From a checkpoint of a small audio captioner: decoder activation gelu, batches of 128.
Rows from block 4 of the audio encoder, named by matrix and row number. Each number is 128 + 32 x the weight over its row's rms, rounded and kept within 0 to 255. All counts start at 0. Numbers have three digits each. After the name is the row's rms in percent of the matrix's.
# pw: pointwise conv (encoder.blocks.4.pw.weight, 320x320x1x1), inputs 256-319
pw.34 105:141091123133108141167083116098123138113121110119101140110099150132077136166071149085148152118149121112163188141034120090116126180066066120128131172083086167109151153130115100180109160140061062
pw.36 102:108105142207151127108110092079134123100152154171175126165136142145122120167169112103124100107155087161156124169079121156100159128079127117187136085103154097177190121103123169136074139105104170
pw.37 102:113116121154116143155112111134123145090142142089130131087155134144151109130119064129088109063132056127096153132121125107082100178089072153101131152139127069159146171116152149099134156116098080
pw.38 104:121122137137118140151144178120224085147167109119166126103158198173160120147139072091080107123110138104116153137163103162160098053139116077067173086110075115168084135106156066108107134145063047
pw.40 095:152083101146105134098152093089089128111164047104136133144075139102116122103109139162107091094123161082118100089089165141146155140145143067111123172160135096056147130125115113165132127160164159
pw.41 095:166189156129113099201155106178142168112133142143116065120115173093113153131117161108135119171103086075122065127092076118115128116136141131162153153071141102137123165139185140106175087064152087
pw.43 099:150134151116099181128153173134132134129052164139081123067127125121180102114158125177109093126143135143154119142135156081100118136151158122142115086121120098124154129153120102147141180203111112
pw.45 096:091132157116187092155108236150126142128130124126128118107083130066214125149195156113151106138138187152103128108107155098130133114135167111136125177089082123106132156111151176112134149174110099
pw.46 104:139118144148122174099172109164063152118187094134208143148184138105140164167122116116197054086061125125093136124104143082065121067149096081153155131157103153074052119113100114183191126131131094
pw.48 100:090155130154158115136133150172136149100133126115070136141113144144124156152139109140118178163118165135136107119086134159075130075136177107149081136119156127134110112121110183145150133144172081
pw.49 102:060100104124095120114107109108169102110130081187118115098076102123135109112139095116123110143092122190144134129097124140173166116155064139123160099104089121138125143119123135082092147141066104
pw.50 096:097154128173106113163123128191145185104140121195142089127087160102101206154152110126079073143179101192204138151059101094127101117141142206124151106117094109084073079049147153123126108117123099
pw.51 104:125138121129132121150151156113132155134168140195106141168101107084088124160200126159175166103058114106101129163087127094127130114134137158152138131081142154159142146142121097077060127111104139
pw.52 105:153088136146155108121102105109160159148122151096093140135110129115090152148072072141077104179114160175140142116132070171108091078163107154090118134085144186151146113176096158144155123138217094
pw.53 105:110130111085193051143129137102132127129116137153122095141119109129166127144155170110148103152135128144090154138118074149140183147073118131116157121038098093151106091082161150119135097065173133
pw.54 094:098093117100112150098151192098106112163089099075156104091113114116106084126125125146130135125077130112146127178094107131128067114105134148125144093117111083138082120127157146133164111086102168
pw.55 101:096139125067176138091156139151082138115113091118123134143122126111106116105101088130159116083132166151137157074100077111078098100173109168120123083141080087137164075144155161051126092104083141
pw.57 101:067144112182089145140129076146183115142179096181090098121119067148132155121179128129107094121122090152105068124141140117120094134113141137148095108084112116152090151102159148072162102075124095
pw.58 099:139103127138157067107181173073133119130185106080089152150067102071125125146142108110137104129131134149135088137155106154132084132106080178159132145092160138086096167125124102144096144095161118
pw.59 105:127106081025176103131155089132173064112134172113124160095121144156132136105066065107092148096113157145118177114128129176166127115131078188127106132124132147159137177172143138035108093129115085
pw.61 104:089117121130166059149145140123119159117090077097136158145123096110109204159121129131099099097108115146145110107102083093075079121116141137128128144080125173130155145115097094142131105177157142
pw.63 104:178176176091099128138121136139180192134133137147169127200161093090127173178109147180142129099081115122128093122138114133157173154093177117192137165117114125144098096128176105165159134123152191
pw.64 099:102146118122136128150144144142123123139168154167089140090049116137177106131203085108124157177125150091176169115142098143114183118166140150146158093108091097098179170110074167088151139100129095
pw.65 103:163163124166138181108160156099163182053097172105148115150166193055109146168129145144132095101099119090142171157091070119166058118126118101133149089131106089105110135112123145153148115116139084
pw.67 103:090164136132089183115166073131000111103161066138179109143103109115076100089114061137137124094130151138094102093148168120070122080141171110135105119103084130096106115131144102073141127114146158
pw.68 096:111114106112219141113172180100089125116072109114130125122106096098091123143160098172119141135054139169075145141118090107127112152078123061099146130122080147141139166095110133134097156136119109
pw.69 094:123094123190179119066159131098133160113195125135163104140129158131099185119174073148111107093086167132172112109116194126122072160109105114147136084090080062138165151125113163131104183166107069
pw.70 097:077084163118160130096081173124073147080115134123097143115103130092132169133158076116130088156108162151095117179112096084109165145105081091070109070096125132068065128118102120137105117163156122
pw.71 102:075047149141126128093102155081152147112184127112154156101195122177108124080106090120173108168080062050089103137060132122094141130170109096098172096117086133137167130139114127176133099110156097
pw.72 102:126063150140098180080149166111097162126177056112130105096104116145162145096133142123094106054060136178166129130087123162101143104104053110134113164052107176136117071120164114102058123100129133
pw.77 100:139118123111120063114132150106135137122091115081097151081124142206114066029123152086124141089164153199162031056129150128133089116161080152082140105140143099070127155139116157110129077079100076
pw.78 101:152072158137157082068157147086167152186126138177131148121088110115144114089121117097105148127107146123159127141087164150117123154104010160169130179091151088152153172137112165097129139133174063
pw.79 097:098112134145137133144131208132138117106112124086117135065091154080146201098154116155061048064073140166154112122126112111121142107107158119106118126079054065129113121149154125125100184192076144
pw.80 101:094113150123122168119105088140095133135126152141150145135097102113076106111095106163087104092063122128120161079120111133136137208069116108095108102094113100143122105071104116135169105133082121
pw.82 097:142122158156110147182130136135118158166102112178084133132078078169193102163187128157072143111111178165053114119134169132164120105154122149145110133115146105123094155116135144150106105147126095
pw.83 095:098146134126154122142055129100182164089116123088092135105166099153101169114100113113163150109172127072135088138119054148154090116115172091065115147141103154159153071139078125125132111177140114
pw.84 099:125138045167081172093088129169114178126153119136136126072176177134153131066129118166163095093116148143160120063138127130130088166102111144125128089136194092078117167164169127093096078137102132
pw.86 100:124123169124139113109092136088151123130117113113136109155086103132177114160155111158148133110105205100108137141041108133148090152115108131170132164073114104119132127121083148104118136134144122
pw.89 102:103169108157084129152164122137157107121189188157177163114122131119152109132175117125165142092124102153139099081152148172072085150107135117231115169067095122177125136094120183142161130111111111
pw.91 096:140073175119149146105121108065161182130122143124134162128140129152157138150121172104126128194132115150156078103160140151167145128167092077170105247142130201117119110123071127161112162175173126
pw.92 096:121105135110095192124107149088131182129170121122152080139167164152111117127088015123130056091060180116149116127124166169126166113158091150063125120136054162101098107132151156148116147151098148
pw.94 103:116031131097135164133138191102117077100102122127183108117111152046096072167134140133130104105095113144142073107086102155164109135134092154149162134069138130071130140170123130125123136120128109
pw.95 094:123101175140092160098143236140147138073123112093137100124086187063172159104122100140133078115114171126160142121177125157061112136111114081134145102074093074108121101105113175142123148167125124
pw.96 096:135117098090107184124084125155140142142146125158139112126114125143104200135184153148133119152126104110170147107141139152063074145124076116120128086138160133119138108118069073168093121197171124
pw.97 104:175091145111152136106129170118180169149129098125197087117157154151163135190143128154139098142088102113088146125131099122123121072155111118154123153111132173089107133138105080177155131156119126
pw.98 100:138120157112129138133125104125127117104088118148101072145098152127113093148161142107177187135141139135145110057123108099135141082140163139159186081120114139133057150159090107173096159087088117
pw.101 106:149115131152159144180066105134098094101069115071152085129176031093106125107126111173099169112089067088116155183080153084118051105079157067115174110069126109145133142134114129083092091121114138
pw.102 105:103096179092134124112134051135082087108065145130104147135180163131148135042158118135167134155089074137173110138115115085185124141130081110108177134126100135102113143175132088106071091115099107
pw.103 099:142108086113141144149148095084125211120075188035146130129130136094084119135097062235146091154140142126163113086093122079143106117120130139155114125151130151088162131117123128183139115146123095
pw.104 100:169098118114135189131092140158123119137134111103197100106241180163110136053081158205150086117113137154124105153197092109106163112118102105101147154088094117118102134148207152108066114197117117
pw.105 103:102165154139072103090107145126197124152126156037152138049145061107074138149078134137120122083140132131131053096128137134157129144131112155072117137097094129117109110138104113140141096118102124
pw.106 100:103087152134112127134174080114109108145100094139092130106096109106162191106145139073103103149080110121089189121105095154153099075123130057112168082141085096097082145137124095135141150144129127
pw.107 102:107090105116159177134133102101137076156141148173124162164157081180135094099126128125152143153140149058138184125154103150138112155088070105146114181117099141184124142166072069169165147184124173
pw.108 099:124096162097138112142124152145128088120133133116165110125132091076129126045079162108127106128155141127149100149071135166057109109088138183124181194113096097143139116090154135127121110096137139
pw.109 102:107165089072088111118101118138106071126098191093076129098095186144061114103133115150088177097113134119120121133151069130153110101149159146106101091138124156141113129145160122138100127139149097
pw.110 099:099129104045082080073170149114146162124149182077152147133130164152144113112092188094180149106121111125173133121085099125146186133145107186153114142126167147094102170151134115125136141123129127
pw.111 100:105173100111117096105137124178125151192191109143141125135150106204111130165124138103103177098121157134077123174124076137104172068138143098157175122133100110129092144109204081146146041106171109
pw.112 101:071145099146133116170126095155107118148155171154054097121096142191104072075115099149158121139159167109216189094148121127153143122154130144147144062148151117153134141116141167113081137093123167
pw.113 097:127129214112164119189125105179103108103134117116154110106123108075091145129194173146094164159068096099059163121061142164112094105095149105114098129137103189151084123151093101104127077119154106
pw.115 101:156144136115155140154090084104133200148143127143119147142156104118165124142105119153108155142073184133141152202114110133191138113123174148136171160100137113178196159154118107106108077130195134
pw.116 101:152099155125115160127106110133097110112109103123111138122125150118108149133106168139148138064150112128150094101160077133094138060105044152145173120131112174119095133139026082171084132144129101
pw.117 102:076147144075153105128133102151150152139088138055132162068089124108105141127051104146136127095152129077139148090156102118129110123133163147147133102155101082125110150096142157114116169116100133
pw.119 095:135103119131163122115139189116152173120165132131143128195121102123092142126121114146086111118122115136103180116122152111092097150109098109090094110150097125103161109096156184176113144111130132
pw.120 098:109150122131100121140136116162108186144103131132063056140127177095139172175120152141127063135135098141145072113093099149152055102113153099127143093114125141133135125158120059161146155164145139
pw.121 098:082169117133096101098185095156100127184142145101111120150149136138138104114141082122159139084092124172099086090055140097127134110138188130147137137113175142138174165118156108132100129124087112
pw.123 099:109136112159125094155208152135116131133142067156177063154103169129137116137135114128095161127118123148094122045136162135137167112112159074180106140101124101154125150134133150149094149120101115
pw.125 102:090110093103184130116136142109151169101061102093177132075127057102126128144101134135148127130143094155127111146112118133114130106140118159122119104164044157092094132089106150201166138144112105
pw.127 101:103117102173122154118108141143178173107092054098156129121125133129163127145113160157096089108055140106127114100165121107108102137098104089096126100197156120130104078069092118157171123124092099
pw.128 096:115178107090140145065139142133129089127108146136088104166063152143108118100119124172105074145167164168125167113139194111128142077173197188159086119090067103154103135082187129075080106102109176
pw.129 100:123151125149074114122063069124139160151106117103119194062161095168110159126049029093132133134145083149056137175099133109139127136114146125102142097134142087120087085136157103172150064091124052
pw.131 099:107112138099130147142126088105127111129114118098051092142049100104156107104196145111131119195028083131115112126101143111129157184131155109084125110148116108120133112146083146125112140165181133
pw.132 104:150154153129131120132044154112110091126129124096114144134111129114106140185149151124112160133127095098106102120092116151094084145141135105056108196099114153146094144123033120171133145128110052
pw.133 099:172124123161144101110158107117155066118134135130133113112145083121069144134145139182105123146119125137138086099155139129073126082146097129167129147071112138073090169144091077089164129137109049
pw.135 100:094118145186110176102116118156097132153155169135161114119166180129150154102095055141098080117147099117170141082080087107109159140157146162100156115077060079144115134126137099212194109138109100
pw.136 098:172079164127116155090136081108134101139137116132111122129140130130145151104083084164152107138169122150122146109150045152114109042128078114140181096169111115102155153118129104105072051206204148
pw.137 102:077016169102147116114068156093122163109123130138113135124136100135138109161128107093085140178106116070098073177090076125145114164120089129100151135121137157145054090115070081128123092117124081
pw.138 103:150109090100149178050115118095101155196097139110175109105098158146106117111101135135161110162130137098137115141129115154104142117155064137090070091154136140066128128126135128157136098147167083
pw.139 098:106188176112232089119116125138113172101142090062135141126150087079117116120124115138097161161088150157129151114099146189145103127084144095113109163168199146152137188104114121115141132139163099
pw.141 099:200118151084187149121160103160096187129123123134130144148093132126083193115062130158147094088072144091101118058105092117144132055165110153131150108148113164060088139199143106116128093122152150
pw.142 101:080143155168097123147098096142114140097116125120115084178085194123164140084131137126140112148204111148178092082145143176032157161109100081089102101095136117079101120117126108128166149141117170
pw.144 100:153125199151136118124113077108121141125149148061100172108080159095154127150186161146172122122125116129143141096148097143154130113115164146019131194132178140166124183121114139152124113154200111
pw.145 096:145141113098047112167091091130134127158087129137176095174098086150145099167096114117141126096142165105090042152076078119160152089111103118112139099098142063136088104116186070121163073040134118
pw.146 094:117111125121160128065128120121164080029136071118164117144220144153136136115135103124180099121144109136129138148084103097110155141123106182071203154094121138131141092145133148090102065117129103
pw.148 099:090205152154215119146095204164131102145137158122133110145081138070110123192138154132094108110078085182140139157100139135096088113155180126105181143102077104119067197097134112192167105119152109
pw.149 099:157149194009177094081167175146185136143154098163052089111121100129136125111076196084126143141064138148091091090119154151099119085168102152125131157120138171160107182116088134107082163150161079
pw.150 101:111103212085137076144072052099160074123132123115130138128133153100102175119138078089137102094125141169194111169127113129169112067092063124145179136096065163104143129120111125078151109132088131
pw.151 103:159101150134132128115137117115120147113101114086125109131147128057095117133151155149127126087094101148148136136097145152197114175109091092088127171097127161098107160179149116120069133161102145
pw.153 102:124158126130126117080145076070123086095142179114076202114138133124089120116119142129089126168201113100131105218056125169143115136197115111145081106145118159097114134122089085136152122169121103
pw.154 097:155115137162067154114047078162154141113129101169154107130152195168205140147125120146101093168103108110126138099147103134136114131109112081117120104132097078092141127123141112151141130094098113
pw.155 099:122086210133147124097133124083177123177103116091164148126172192154172070104156139173086107095109145142139157141098174122152128178141108105088131161069114099134152117137135077104130137135118108
pw.157 099:140173053107101136069118124159111173080148145145123135106171105121147085116115117116141077124105051092112184116110092106128145111147101112181154153169113105100120118141140106164178107131156144
pw.158 098:147037173160128154117131149042138114089136124169103163112119123145100111055131153104167141152139163122119105141140085121113126092117020113129160211070111224127106092134054128089093127164186117
pw.159 096:077157091123080154089062179141130123084116123141045124111156151138083155161130091120154142063181101144118149194128077135139136102149119082102119098122138099089153089104162072114126122118150135
pw.160 101:134128154138127125132114130120157149092199125114127072150137099122142139124174086083155107082160070132110145152106101068149136115112136189095162100112106091152106093125103168160154127117098050
pw.161 101:128073163114136127105187137110097059161135142149119117105143102142151131124141129151092120108105097144113076113154112186157098152135098159163109105112106170119136155177134140079110133142133122
pw.162 095:106145090097084099087114197098120117117145132092124084124117081124115114123100154136093127135164146121174121184075185173131155155115151095086053107112137074145178135115120130092079124168147122
pw.163 102:075106088114165139133119087101133133094144058136196157166189137157170082127099164098158190126118124095063115169144089159136080134067097123158134148133143122156100114116071072177136087100117136
pw.166 103:141158137062129117094163177137120127147148083168108093130114115136088136136061142106115082052094127109100125131150154112140132110129120109129081081142061065111110128105142134117121170105104122
pw.167 094:127047143170176133106155093076162144102132166164118137131160131121171126151112100110126128191099098112152113128153142149133164139182064097163138224160142188146083059133131149156140136126142087
pw.168 101:149126117146134077108122077135144091081149083119099165104097115079102169117166067104093132138205134088186083116112165109061129122119127087138083118069157171086101109116063124149126189167083123
pw.170 100:094097150132133114125112101122094083106092065134128143103207127157161099082110138117190192183106096108078123162134109159102100153135090115079178174155104158138085132089102083074119097143157114
pw.171 101:178128223059132141113130205172168150146083082113147143119127168098163121122083134099165107093235192132123128137142087123149093112124153176124175191128123174146076110115157138107088063135124132
pw.172 104:113152126119057123152162051144113140122113128137098101153092205095119140144148092141139073087172102164190083110108090064109133119151125097096142110088084113133155098148155157096048147112114120
pw.173 099:092059108146080144158107056098106130118117153115152090137178194149128142107105067144147117139126116085192146149125141152070088127111090099150157051131102061115127138112104113116134143129110145
pw.175 097:125162186094157110099133165167024118140075093149100066225136109168147156165134156172117061092086139148123129083073160100115152179121150128122157124129134144083111124159124122084110149115119189
pw.177 101:141135106148170134074116115111222094190179082138097160132130127111154152132157150163086138162172123136118108139101111161151062054119115086098127126102173171143139111111104110154136140167172087
pw.179 099:122078072135116118148162153087167094136150062208168083150085161077130123080169120143111122209083143131137122120122161130150086131100049077125136052133105070155141083117147144120107122138080086
pw.180 102:151119165200125186092123148126159162088138140127151075067125119147188152128106124156120089086135107142078231090103111151158086132126118108147121122128059088148123109115139161098111166143123128
pw.181 103:146110208129088135131128167067152111108145098109108107130175088097093124124166116183113098041115094168130153167109124147174057123102108093119063058104140164130176104116128125126070102099057074
pw.182 097:145052169146153116136140133070193098105148123091086135136061094120147112162149164142061125171080132089116107100145102153089117172133122095099121168090146145152126106120123108144091165143149113
pw.183 102:108122145149146116117107131117087156082103146114121161138187112154079116124072085151101127180112098085070152102182123055123090143093182134170146088143080119115125149125132112191135099096165177
pw.184 100:176126103174081125185091080119145151134118112169144073094119149137099131131180100130151046094152098144177119081122132133094080152104086174169165152110118116140130105146166170168162138130101102
pw.185 101:114097146126123095132185126112102145086112105087152072126167100107119116107144077184100143160142061070142087098172181126108074143136099064095085089108070090125152180178111133085082119099089099
pw.186 103:109130106154118037132120125112115143105153140153175139085174175100134157113179118086126165120099043098130123152117106111121110113077107074114129171120139139129115123143079137153187172154184102
pw.187 100:108096109177225167119122156120108149116180135142103133104060122143150111125239099148101062086125127163110143118124163094082072091038095122129129127131086141131148162113132164140115169113147122
pw.190 098:182032178166179065094118097042151140108139119156108122132122137136122145105149149094154135158078133107163125160159110166137151148112071106163187189095157189104094162147109154123135149137158111
pw.191 100:095111068183109143086111157102179161153152165111132141156116138145137126122124134109102167100099133069123167112131093143196114156114128133096070117130160102146133079068138148144137139145080107
pw.192 103:152069148092156148081092071118116072143094099063113140064158157111095135090077154113180113133091105111100151116137095164137089145106109102098128133156134141088109218143136160080071116162105110
pw.196 101:139117173126134093109132151120130086110101065138157112082097119083078122127152136174104106078059104171112070106086125173145030139179096071129148135126147145133183124140064106089130179088099098
pw.197 104:048141170088162114092146133150150107135124125133051130109153094137052139130113125089136138108075088166065157159173109095125119064110154119083124068131133163126068132125144122089126116097120061
pw.199 101:133061051048144106088115143124157135212170190102093101111100147188173076102093109171102105086078124120104129157158097164166140100141118090088109165138126187136095148148140156103126127170184087
pw.200 101:177017123163111131136127119000131128123123168107164121100107122137102056099106097168135100089068110080100121097135155099108119181117074118151106150141130128120180165187110147166130139148119111
pw.202 099:092136151123139143045153137116127124117144084102130138149096130143134084093126101121066157114163172122114148100139155122085088146158179146130050122164026120107143106138112160140150083099066143
pw.203 101:122114148151104095137104114114125091078127100150121083088122107104140121141146199118150132093121102189159097111119097149127078104098117097091148132097150122127131070021074136088161097078112089
pw.204 100:096080128111105128135123131097132058177135087093104132096151183150117128120102044088170116084132138089076147130191128146133132063147167106140134099094071108129126127131121054147133125130105103
pw.205 097:159138122115184142168127128131079140081040130105148111119138147163116128149153151168126145123046091175109118129124129105132119142146149130053128123106163127132173186151106120100094097135159107
pw.206 097:113140149086130121073105130138160170130142114110131157121169091167083123090106150089110182126104100100138100090152136186098103116146096082110195087179138149164111105116141151183112121135165106
pw.207 101:116073234046157160130113133138096091065111092121126114081182110142087192094154105087144147103083149127114143155139104060162126104136041048125183128113117170101082120139083103135097067127165116
pw.208 100:082164146158113156112126163204133171121127105085132121100095169129152113133138146136084114115146142171133137097078086173148161146089140132126098108091094085121114104124234128140136107096095112
pw.209 102:121104140160137152118167135094124138103118098071163160148119127110172118152112122142151076145120186122127105094117152160134168159123097100083158145124165110087093110101132118128102124131143114
pw.210 100:112098105136168077090115113111098133129170139140068095125128145094164118109208107123155097086056070188078149174110123155058129092155127212106181147121091083141150117087105180128132111120140119
pw.211 099:081122090111150093099113141134117071121123130085084155098061114136166180114169093145093164060072119134116126135145058147153092108132116132120098128119062135095190096130124113054100133168178119
pw.212 098:140102150120157157088136115112138134137101135090128145094094112155128135078064119127096115107105198150117071057170152115112114151167113110097099119166063133100118110106108117101142118155117084
pw.214 099:145113126133143084137145124071104116116123175101191137121127145130095073121141064153086118088137080154132135112125167126109136109133080193172076109132133137116121180124169146126124128089047143
pw.215 097:115126093151157101145118099082079141043123130109134125116124076096112100168153132164122152123096070084160179126094139138138126171144115108134127135136114165130115142185093115169138173142149105
pw.216 101:093118148112133148134199129142090162105116148128015094129114138147113074045116094105153127128100098130114141155109103116145117127114117140145127095023072106149094116144131100054108190132150140
pw.217 099:127144112112113116182107111162195128172067127123130126138091174104098131172060184104146117125131106081140139143141062124138147061083152106136154108105154118103102078084162110130089114082166114
pw.218 103:127115091103153139087096175135115092197123178125058145171066101106143171169113181078099114146157154139127151112162121099119133140186164184126114155148163093184116142122167195111118148137212210
pw.219 104:124087156173114128102154134108125091064187060151091074146131140083066131138116133148100102119101111115120129163066127144135076116090085056102139081135175085116108117110137164145054117099111100
pw.221 098:124110115127150145136084134149094180110105065138144112218142145138129155170138130147142100085172134170092152108080093148067044129075121098078156070116104134119163118112078123185132125097143224
pw.222 101:146120172094069154126131147180149130108121151150093096168093126072078134121153159152113106128149106110101129140128133099078152083168074062103138124074107063055100078118136145084106131146123122
pw.226 104:120138125130132143119094091118152085116093106170118111162088127108066108128170071169124135064092087156150202126125142116119164141054178104061168134104137128141136086146124100127135145136125127
pw.227 104:069175159170162127092100121178148140170136113144180147143142116092105161169131092105107137109209121125116056152082148147061102120159146103169157109117108124161096070077136150130166080105103180
pw.228 106:076102170051133133100078160089127070102118135099099176149082148073109119093111149110101121120098153137117149087120122138123086144101079156087121163108103115098129156145128106020067116130116100
pw.229 098:032141079138172113160123139127168097120120170184096131131089127062126107182192132087074096141134126153123142181094097110091132073160149138158117136104165136139157141070097178107096091131143149
pw.231 101:030166071128079133144176117144166140137129138166058117147074180056072156150141152111107112112221092191165141157086117107089129091111106172108137123146071146128106145103132160126056163116101150
pw.233 100:106170149151110158168146110198134156101046136092138133123093157057068115168071141116109077130164097151112175117071108075098128072105156168083079075112097124112140114121123169158107160112102149
pw.234 094:102117081120104117114074120125145196137106120111147103067147111180105100102100102133137117112095118126189138109128147132152106062097094087108082108082135129127104095093139078110106122144111101
pw.237 102:133112105093124127120150145108098043125119102102175119063164050166151113148110171172135125087127121103127111145091083112082086090090139124130128076074082113127091136118115085135103133125120108
pw.238 105:112140050055106158111127133111157134155096163140134187113106138090106118106053118102153123114148108104171177117155134131144123135106140127124091120198148137106138128126165179095117149142104078
pw.239 100:081124146130148071073162137111153124110129126138104127170111138122104161143153092091130170118180139098164136142075085150094087090100126097157112125089151122127158084090087138074068132122209134
pw.240 098:095141140138142205103098116187083135116133121121125128103096150128144184072100062149110045138126112097141159123127133127043140096140159182100158070113051100154105120135161099189138120144124141
pw.242 098:138135132181164105148151087143101193120106124039194140110148107108115141094118155100094176124150122087159080141047114119164188096097100142126150136147121138114084133170177125198135110096191084
pw.243 101:093128096157089035124120164108126158077130130065178140107144149150111154133167103102130159094143126131136083128073141088072102131121136080078120119159132113056160139127074181158116160090047123
pw.244 103:119117124152147097134116168076000190117131103098165111185154128153105129120058118129157200153117134101089063098140106089107108095143125143144153118166165129135113118109125113188130101093252168
pw.245 099:127135027148125142163132170098180157097101176156153115135116147092114115152180095141183149120132112163144137141098119043184163145106142118146155135106137102159154133137134134143119191121102110
pw.246 103:185170097147153148140172123085019104113111095147130129175142092182108102090048095189098135078084141146167157108132139100181145156120172084083073123103113139177142123146145088149106111149128174
pw.247 100:129137150111159138134110115154153130156095083139136073133141158111150141096114153138093064133153107152140186094134147133152099102130147122124127132158108148130068108061143133134148184117020114
pw.248 101:117139138147063152117113166139073086125159108122108159199104144148146135175094128136088121053195079090114095138086099132134100129141089086119152125120117097140098032128126111157153109138173162
pw.251 101:099103099146104076081121148099099120143131111118118161147118091132143161074119127184142103138072066100090144095112126134068125101140133121136079138158125153140080114146053138147209137147154142
pw.253 097:125149167107210105076132128117063107091085100070123171105168105130092127097134145176134122171040123108101126145136170138190161161149098086092180188097086165111124152157077094139129121144136135
pw.254 092:114087123156156192120084173126118158116127079204093106138101118069108154100195090187118055086081133137086120121146126074110114121138057155096174110096046148139115131127122081108076124167094120
pw.255 101:128122112113146122162132186092113111142090101093145173113055168119140155192113172100115160102126110107138134149092116123157126113115145148181147125109168146083090130169132066145124211142128078
pw.256 100:130128088142105151145164098119084115060050134120124119128116158126106156096147081155153131168150095136120147078113077110093104126134126101103147085112090194099107142164100146143082183120117139
pw.257 102:123090108148072153156109112129153093155110130140096100149056155182168171139170098193100118179146136091126143090123085154098109163114136094122118099112117085072124093135086111114132131116136135
pw.258 097:082137106096097089111149130128103148083074139102116116178105157084180134157181052097088130126123113112174142128103147124171117189151147051092131119094135137099095112156137097139155157129164130
pw.259 092:188089160171140179158156102078087109135136121113136153085161104131119144076154111186133117111093088116149112079154127107167160126153136081136185178162163155143145160199091123126147077198113134
pw.260 102:102135126123129026143115128100100149130088205128142163128103110091210168118114182091166082110177187173185158119107137080158162136120128225133163130150143112149122173124155167149131168118159190
pw.261 103:105149074127168073096157105157079131156084129116080105133139157146148184121115041135057165068099098099137137142138109124149109210152113172143104151086194088128136188132176150081100132119204148
pw.263 094:146067059190141173073111177104145156107169134111146129093170088124146099091161141187163145135054137157154110103125137091115204089122078148140129113133123115178153123144157175129090153175164139
pw.264 101:135168089117146150092108148137117187102080149136042140133073156100137148164071149118106058095114165125097116106098076083160105100140191179089123142180142127091092125115125110139109090133143072
pw.265 100:098138119121142157145106188160082176156140128082141106101092184124148127138044137111112137126160172124106196164079120160144103101079179119084089122192156137155150100132142125147118108140179101
pw.267 102:097159096174075052127124090144143168070173106156092111140112151139164169125140089058111079123121087151179109152113106137110021154123171113095157100156122110102142108101053130128116182152055104
pw.268 099:141104093157091125131114112143153183115162089220144090090170157181158097178139123125181150145099093132102114188123144166193122137123110104145141150128100128141134041083081172165124100103103090
pw.269 101:091138116098140083120103089118116110147162202094091123094124091179098085050102126152109122123145136145086077075170126143188139110140116155072156109135089129111136194116186158126095136097077144
pw.270 102:145111152131097192082133174107069150139151126110121171163053100129110120129143144122120132081121178152134118097098219111113146161124120144116164149139153084094117151149129142124069124166123156
pw.272 104:121075109090158117119155154078107087157108131098164101119154093153144114131085125134142135206099120131083120185147155098102076104105135088159185144184116068180216096086118130152050071102140098
pw.273 099:122138117121111133156148139138011117097106152081107120190127158094139159110156125097124113160139065162152129103067090114078175130144156118111171103098213121140105068128186139144129103103176191
pw.275 095:080096151166116202128081127152185132145103166107124107100087113086087189163110072129104112095120153170200186134095108112049143105145114137114082100092125062127155094115150167139145160176105127
pw.276 101:153126125168052130136136148099065129105142074132085105073129046156125120099077085092142117078072077173196049085150109130087141135092142147151117172137126150132081102141137168134122165095168142
pw.277 100:118130121168123103138140122059091188144122133147240119201173127124073093178130155175142153164127083147151154094110160118118103161106153126188114154109123142151176117117135150184145141074111199
pw.280 098:008189103135120132134121117194134160154089107095122141107108156079100147148154101131119150076190058176136095157056078136088119148100131096062123140121130169129122128129183121147123109102142120
pw.281 101:122121131155120158130098084138141150105175117141114063118068177122192143132130075197078096131133153120146169074152134219074097088169133136162099099123078060136120135096189188160124107135083091
pw.283 102:062116139101157154143170114154056030125115165095145098126130111151142077104144094123091125130157107172087120081126137152101128152148121140146107133037106134155153137160105148071145127101084150
pw.284 099:152159122135068190158079112180099170069035153121120075113109204122126101159116115122143120139160092160139139185095082067059158141133161072118135123105140128132088109111140122122124097107109135
pw.285 102:133103133162140094121128103076111176118122147141071106122177110146164105112136143063122148212165099153165139102112156087080069144129098075143062126157141146115107133176055105136103122169135093
pw.286 099:204088183144107186131093115104061162076116080128203144147168135066123127165138121146138158161100149051128153129156169147099132119126158094168126116161138123099117094131129121176121115140176140
pw.287 097:138180133133104138139103156172133110096097151120132128109138088136110125108124103114136144111138053100044128166071116158121145111142153090123130079107110113118062107132135097182168116114203126
pw.289 098:108150166133099147124129120166148152122125109099127089100067188099159159124119094155123133096185172090132188087112112165110051123141166098152143134122055105079124138118133198150159140142117099
pw.290 101:125125103161109143163084161132099111149145079107131123152107137159145124156130129152143107141137134104071193108059151126115121136096127116100147158127136128124147097111140063199155098114170143
pw.291 103:143126089114116123167088184123128186136120132147120092150150083168120153079132193154104145150153103112136108136149087185160083147106092086154133150143100162136135108155098066168117158177177125
pw.294 098:111142150147186163115132154150171146149116086132056134105069142126150186124085187147107083147111159173123162117135070147120118091116150079158152117139157111136104141108124112118105087173192112
pw.295 097:194191035113126164035129157149110121127134100136068108115126130127111132160095092191136070074109118098144113106161121159120070121138164114120152179153113118107135120130103099131140140138141116
pw.297 099:126113174087140163115145199097138116162090124060155198098126141102092148116095087113120126148108125131164174085127144108113148127132152194100092126106111097076108162159134075116130189180162044
pw.298 099:128118144110085174144126054106119131083092106140120162083096110143109097128128063171151160089094080127114162077114111095092121087159150134201096110109109128130096147141111097115090109101117116
pw.301 102:196087138151104173159101121073119125122120148104162091143116103058065158140152073180124084061142048089132172154089120136178151147090114064053136114132140146102153159131095068164061131138165149